{
  "encoder_inner_norm": false,
  "encoder_pooling": "class_token",
  "text_encoder_width": 128,
  "init": "torch_default",
  "epochs": 30.5
}
Rows from block 2 of the audio encoder of a small contrastive audio-text model, named by matrix and row number. Rows with one number belong to one neuron. Each number is 200 + 40 x the weight over its row's rms, rounded and kept within 0 to 999. All counts start at 0.
After each neuron's rows are labels from the 100 clips, of 14976, where the neuron reaches its largest size: "top examples" is what is common among them. Only what is clearly more common there than usual is listed. The data: drum patterns on synthesised drum kits. In brackets: how many of the 100.
# gate: MLP gate (encoder.blocks.2.mlp.gate.weight, 768x256), inputs 0-127
# fc1: MLP up (encoder.blocks.2.mlp.fc1.weight, 768x256), inputs 0-127
# fc2: MLP down (encoder.blocks.2.mlp.fc2.weight, 256x768, transposed), outputs 0-127

gate.707,171,232,218,289,234,163,135,219,236,176,155,112,170,160,193,238,222,237,210,173,150,295,247,215,234,155,182,221,204,229,209,193,181,124,225,234,235,203,175,183,173,168,136,237,189,198,199,174,186,181,228,235,195,181,207,182,195,239,271,227,272,169,189,223,229,182,184,188,234,217,225,167,177,239,184,205,202,271,169,190,227,288,106,249,200,207,184,179,178,142,312,219,168,192,196,174,209,211,230,179,232,220,194,235,191,187,189,222,171,270,254,134,153,161,209,218,181,188,223,270,148,271,193,152,177,205,184,194
fc1.707,120,128,179,200,256,215,95,193,246,191,224,156,184,184,226,220,212,238,246,127,197,151,236,189,170,204,137,141,231,214,111,129,220,230,266,222,148,182,240,226,169,231,206,203,190,121,163,174,217,199,170,177,194,214,228,237,123,217,236,166,250,153,154,184,216,170,142,162,144,168,206,168,173,197,290,177,251,211,165,211,146,264,220,194,198,198,231,110,84,202,155,204,212,198,257,196,203,153,216,165,228,139,189,187,150,173,73,234,245,244,229,246,243,247,174,201,176,235,204,176,258,192,183,172,239,277,214,234
fc2.707,239,203,153,215,175,198,198,184,163,211,256,211,190,179,257,183,181,222,230,209,192,195,160,173,145,215,205,227,215,210,262,198,140,197,253,198,202,245,233,225,164,248,162,223,192,156,162,142,140,228,166,214,213,169,154,171,101,137,117,148,126,210,193,125,121,170,190,242,201,206,193,164,239,141,218,205,204,106,170,160,229,218,207,131,201,227,189,172,191,122,199,214,148,156,113,163,285,205,243,204,241,119,230,195,193,161,147,219,174,177,142,186,165,151,196,182,268,172,109,193,207,165,114,218,152,185,199,164
top examples: snare (80); quiet level (59); march (43); tempo: 160 to 170 bpm (26)

gate.130,211,260,297,146,200,224,177,200,182,185,209,195,231,249,161,256,196,174,169,206,175,194,291,219,257,191,204,230,193,141,258,284,179,200,164,203,190,132,204,174,174,216,311,220,189,264,189,248,205,282,164,222,216,149,209,182,158,122,224,233,230,216,209,154,187,231,145,211,191,198,214,226,211,199,156,159,239,188,124,199,200,270,213,214,186,172,185,177,213,223,236,163,195,241,235,220,244,191,191,248,239,242,266,211,216,215,221,92,177,91,220,112,193,241,276,198,240,248,264,201,217,207,246,239,171,232,158,135
fc1.130,220,165,149,220,335,174,157,232,206,155,186,203,170,137,206,156,142,174,230,226,151,224,121,155,240,260,183,254,211,146,150,265,208,210,159,152,204,227,200,163,193,204,219,186,172,220,183,231,171,166,177,106,191,139,196,218,199,192,185,179,237,255,231,161,241,193,163,237,140,219,265,167,218,141,170,216,177,134,157,262,306,251,170,202,221,245,208,181,215,206,183,152,172,146,192,178,222,230,192,200,230,143,275,180,182,239,208,229,210,217,182,265,127,153,256,271,270,224,188,263,186,179,216,158,208,104,146,317
fc2.130,194,247,221,125,187,205,149,235,152,267,213,229,276,236,191,204,189,225,144,241,182,154,168,220,206,181,223,154,149,101,242,210,205,239,239,212,163,236,202,245,186,221,215,167,137,218,207,242,174,242,156,255,267,222,189,214,185,227,203,159,222,215,204,244,239,178,189,216,252,109,194,191,135,234,174,154,248,185,188,211,174,186,210,133,176,185,150,230,192,161,221,181,235,180,206,233,182,204,160,252,184,177,125,165,254,220,190,194,203,178,235,193,266,243,171,212,251,137,189,112,201,227,199,176,198,142,195,219
top examples: four on the floor (37); bossa nova (34)

gate.405,206,218,184,150,218,188,195,174,185,233,204,183,191,185,129,135,190,236,260,248,158,195,248,236,213,269,222,175,251,210,174,119,263,263,112,183,214,195,232,198,234,153,186,293,166,317,123,214,152,236,233,223,187,187,209,124,204,166,132,231,304,145,183,171,200,267,150,231,210,189,181,278,181,197,174,177,219,215,134,179,285,173,125,255,150,202,106,129,179,167,209,215,138,191,194,200,218,242,207,198,179,169,224,114,137,237,216,212,226,223,202,225,173,205,132,140,237,221,156,224,199,240,224,253,181,189,141,288
fc1.405,199,169,190,200,217,178,246,136,140,205,145,140,248,226,250,210,216,189,252,249,194,183,240,279,221,246,222,143,185,104,196,217,214,192,220,179,166,162,158,257,243,162,177,234,129,131,263,158,212,193,213,206,306,220,179,204,194,235,191,144,162,250,201,184,225,167,262,155,223,172,149,192,214,226,159,172,106,159,175,118,149,150,209,166,215,208,198,203,185,198,161,166,239,158,210,247,217,184,171,173,230,193,239,172,229,230,276,230,153,161,235,188,255,163,217,273,186,182,206,193,258,226,158,267,211,245,271,193
fc2.405,236,204,276,215,222,181,242,180,265,192,246,193,208,256,119,159,220,258,179,229,206,155,188,183,123,208,184,270,250,217,274,277,230,165,178,215,241,222,188,169,173,228,243,189,214,152,225,258,231,192,245,191,222,159,177,139,181,201,140,159,193,112,206,222,151,221,112,178,176,242,170,158,204,204,229,227,235,217,232,259,229,226,207,250,163,219,261,181,185,203,154,204,217,120,208,188,177,237,153,241,233,193,224,217,136,139,238,202,219,148,268,216,176,239,216,163,169,203,197,175,157,151,237,180,175,121,138,159
top examples: snare (95); cowbell (81); reverberation (62); text has "room" (62)

gate.164,244,249,186,166,207,230,142,203,215,244,203,203,258,186,198,211,228,256,211,198,108,185,254,191,186,173,265,241,219,204,220,270,201,202,227,170,233,158,163,212,236,161,211,186,252,248,129,202,228,188,119,183,159,161,218,207,238,198,171,248,221,230,196,148,181,157,242,251,215,222,157,220,199,287,197,155,188,291,183,105,203,248,170,282,120,230,263,215,262,156,206,209,199,216,175,195,226,222,168,245,178,242,128,131,191,152,171,151,161,181,218,255,183,202,193,232,199,230,180,148,175,160,255,193,237,195,172,188
fc1.164,139,203,223,226,246,198,242,243,215,184,178,187,203,232,222,191,163,251,185,207,171,173,181,188,190,252,215,221,263,254,211,240,316,227,220,200,199,169,175,259,230,119,221,213,198,240,217,184,112,178,236,229,190,250,213,233,305,243,124,218,105,155,171,205,216,185,162,193,178,123,222,184,205,144,265,255,222,247,187,94,173,281,180,212,218,278,216,217,127,172,148,249,111,177,205,195,138,176,171,173,203,177,153,193,134,192,160,227,206,163,243,241,174,273,203,235,202,139,135,179,180,212,178,142,245,175,181,201
fc2.164,236,137,215,174,182,154,253,221,232,138,140,216,187,156,138,226,169,173,193,221,211,149,158,163,179,224,148,250,167,169,105,233,261,300,158,152,157,219,255,142,271,201,181,137,137,186,153,271,169,186,257,163,190,207,257,263,254,203,266,189,178,156,286,198,156,204,224,178,185,269,254,245,205,232,182,132,236,133,244,134,168,244,179,231,263,128,227,217,183,173,150,156,293,209,204,200,133,189,166,244,191,258,189,171,208,171,179,150,200,222,199,162,208,229,242,230,242,187,223,219,165,159,207,144,207,203,195,214
top examples: pink noise (44); clipping (29); pattern: half-time (29); text has "clipped" (29)

gate.729,161,213,199,158,188,184,174,253,233,214,188,248,298,262,123,302,209,252,165,231,232,208,220,185,122,198,255,168,179,228,208,262,208,144,197,225,229,213,141,224,215,232,247,203,138,210,215,147,170,194,208,201,117,129,273,169,185,170,229,206,250,272,140,216,187,208,241,204,222,174,157,289,133,148,234,136,167,203,184,175,199,176,175,189,247,180,202,149,244,151,303,194,190,234,214,162,202,262,161,212,220,202,230,106,219,253,247,225,178,231,204,235,165,156,216,183,209,189,183,263,235,230,192,192,150,220,153,206
fc1.729,257,215,203,201,134,283,220,167,216,269,247,189,174,244,263,227,254,205,189,144,115,141,222,132,176,179,130,194,211,186,193,150,214,240,185,148,125,152,243,248,232,210,212,155,174,190,225,257,209,216,170,224,191,208,196,168,140,229,180,210,194,229,299,281,149,176,170,214,177,228,275,162,183,182,159,254,162,288,215,108,162,173,195,179,187,232,251,293,146,240,171,274,129,177,241,153,209,225,208,176,167,171,248,201,221,176,190,215,217,94,146,166,239,252,266,221,277,204,293,169,192,189,236,280,185,150,249,203
fc2.729,237,242,197,241,219,141,222,241,229,205,193,180,143,177,218,248,156,247,262,201,210,217,242,203,187,218,240,269,211,244,231,263,205,180,202,149,222,207,214,146,177,200,184,184,182,206,184,157,207,213,244,174,191,274,187,237,264,176,216,210,225,210,211,153,243,133,116,106,134,234,144,136,253,151,191,247,234,181,234,167,224,204,170,215,193,221,152,220,192,117,208,211,204,168,132,206,219,231,302,145,256,142,231,204,222,200,145,138,116,160,242,176,185,187,207,221,191,122,178,269,150,135,152,243,157,205,231,174
top examples: pink noise (75); thin (high-pass) (46)

gate.407,149,197,242,162,200,189,137,204,198,182,258,144,198,196,155,223,227,253,176,184,231,147,242,306,169,194,190,257,227,144,215,228,229,182,123,259,203,143,115,284,304,228,252,205,198,171,162,235,227,219,219,206,232,152,200,233,244,123,217,202,263,186,219,149,206,202,249,197,186,208,134,231,148,263,165,170,200,238,164,194,181,192,199,174,142,153,49,170,139,107,135,208,254,108,235,197,148,176,118,169,182,188,176,181,117,187,226,218,198,119,262,131,252,274,159,184,196,265,223,205,186,179,221,236,189,278,283,139
fc1.407,263,221,230,161,215,218,193,185,208,236,262,246,194,169,236,150,195,170,241,198,169,200,206,275,252,282,140,247,222,163,201,194,210,226,189,138,180,271,210,173,229,227,224,270,216,198,168,258,189,199,233,237,194,205,164,210,209,245,215,204,191,199,223,168,199,126,225,212,205,139,167,119,163,189,206,194,200,161,130,168,254,232,138,241,164,204,221,275,143,141,192,201,169,207,119,104,171,207,165,221,206,195,238,154,165,193,233,191,191,228,186,178,135,211,130,131,177,259,178,211,189,160,182,164,228,169,203,199
fc2.407,169,249,221,225,152,217,231,227,155,258,175,144,234,197,208,145,154,188,180,236,138,167,202,207,257,239,219,174,218,196,212,124,202,179,210,199,201,158,249,251,154,183,207,226,202,219,210,218,149,202,235,180,272,289,135,162,200,232,254,210,205,151,183,307,191,229,221,186,232,111,165,209,242,196,199,232,184,200,141,167,273,143,193,234,186,269,171,268,163,251,210,214,179,282,95,171,164,149,190,174,208,204,242,252,280,226,210,184,186,326,198,218,211,219,179,234,214,189,230,217,263,280,224,213,251,204,210,210
top examples: four on the floor (49); half-time (35)

gate.697,187,205,214,219,252,188,161,242,212,157,178,215,219,178,166,216,209,177,85,248,228,223,228,178,192,185,182,165,210,162,163,264,229,190,220,316,273,212,180,227,305,220,181,189,178,194,171,244,210,156,220,224,159,107,293,170,211,235,157,261,224,214,228,195,214,203,180,210,178,163,230,232,125,151,200,213,197,186,162,211,207,159,185,262,233,99,165,177,220,134,306,179,212,257,219,177,235,217,202,196,177,226,159,159,122,189,241,220,200,225,186,241,188,144,201,219,198,216,103,207,178,192,150,187,189,192,229,218
fc1.697,182,161,158,131,277,230,140,157,253,183,200,168,235,186,208,172,245,179,237,174,160,276,192,235,157,224,224,170,162,170,217,168,165,159,226,188,252,212,202,205,114,233,200,201,283,209,231,231,294,168,171,251,311,152,227,230,299,107,219,265,256,224,203,264,147,221,230,209,189,193,183,183,147,239,181,243,310,188,202,193,163,165,181,267,205,222,191,222,243,166,190,118,131,205,195,223,128,259,213,231,197,184,94,162,206,210,263,171,167,211,292,261,174,184,208,201,157,194,198,227,225,164,177,213,279,186,208,217
fc2.697,222,231,221,189,230,233,202,245,189,181,171,180,268,221,210,158,197,162,139,183,190,222,207,193,258,196,235,149,225,195,225,260,169,203,236,302,204,178,216,210,268,217,95,217,167,160,215,236,126,211,194,147,232,201,178,197,123,201,229,174,190,198,208,137,161,222,207,238,226,132,236,246,226,220,184,235,219,188,228,146,230,171,279,226,248,264,212,181,182,203,306,263,206,234,202,159,163,193,208,241,244,199,215,162,202,182,230,161,198,203,146,219,264,252,179,215,220,272,163,146,179,251,206,186,191,220,208,183
top examples: pink noise (56); white noise (43); muffled (low-pass) (32)

gate.493,145,156,239,142,256,200,199,210,207,200,188,221,169,171,204,124,221,185,164,204,229,189,192,228,259,231,190,260,185,115,139,183,304,223,171,234,277,214,202,218,196,162,246,165,180,190,86,283,179,257,238,166,173,218,233,222,264,190,255,198,205,174,294,240,176,221,166,246,149,225,199,219,136,188,190,174,214,188,112,185,151,198,155,284,237,167,184,186,125,89,229,178,224,177,207,228,199,134,172,220,147,166,213,140,153,233,164,196,162,203,224,273,253,254,231,191,161,211,207,184,211,175,210,133,219,223,206,225
fc1.493,149,231,192,230,169,225,236,229,177,217,147,158,218,232,144,190,173,184,140,227,291,263,253,198,163,181,203,196,221,177,237,197,208,175,174,153,159,219,291,151,308,197,225,188,178,152,205,214,199,203,226,169,199,160,171,171,212,136,186,200,244,150,226,214,185,164,175,175,179,180,187,171,216,167,137,236,281,228,191,194,208,210,194,229,267,159,205,244,182,169,320,198,212,178,224,197,311,289,218,205,211,182,225,176,214,222,257,203,183,248,208,177,220,241,162,156,190,195,116,269,249,207,147,238,234,216,236,241
fc2.493,159,244,147,151,147,188,179,209,169,203,188,165,172,223,138,141,245,198,83,165,209,188,228,238,166,172,146,146,199,145,168,182,203,218,116,267,162,132,220,175,246,212,250,173,212,236,269,206,228,222,206,224,192,183,180,182,163,206,179,192,236,200,179,209,67,218,276,177,208,199,229,232,203,222,241,230,232,218,161,219,241,234,226,303,194,165,272,177,183,173,255,177,254,157,262,219,245,148,144,181,235,283,253,166,211,274,191,186,209,243,230,227,237,291,248,147,181,161,216,186,286,225,247,149,200,266,259,229
top examples: four on the floor (34); pink noise (32)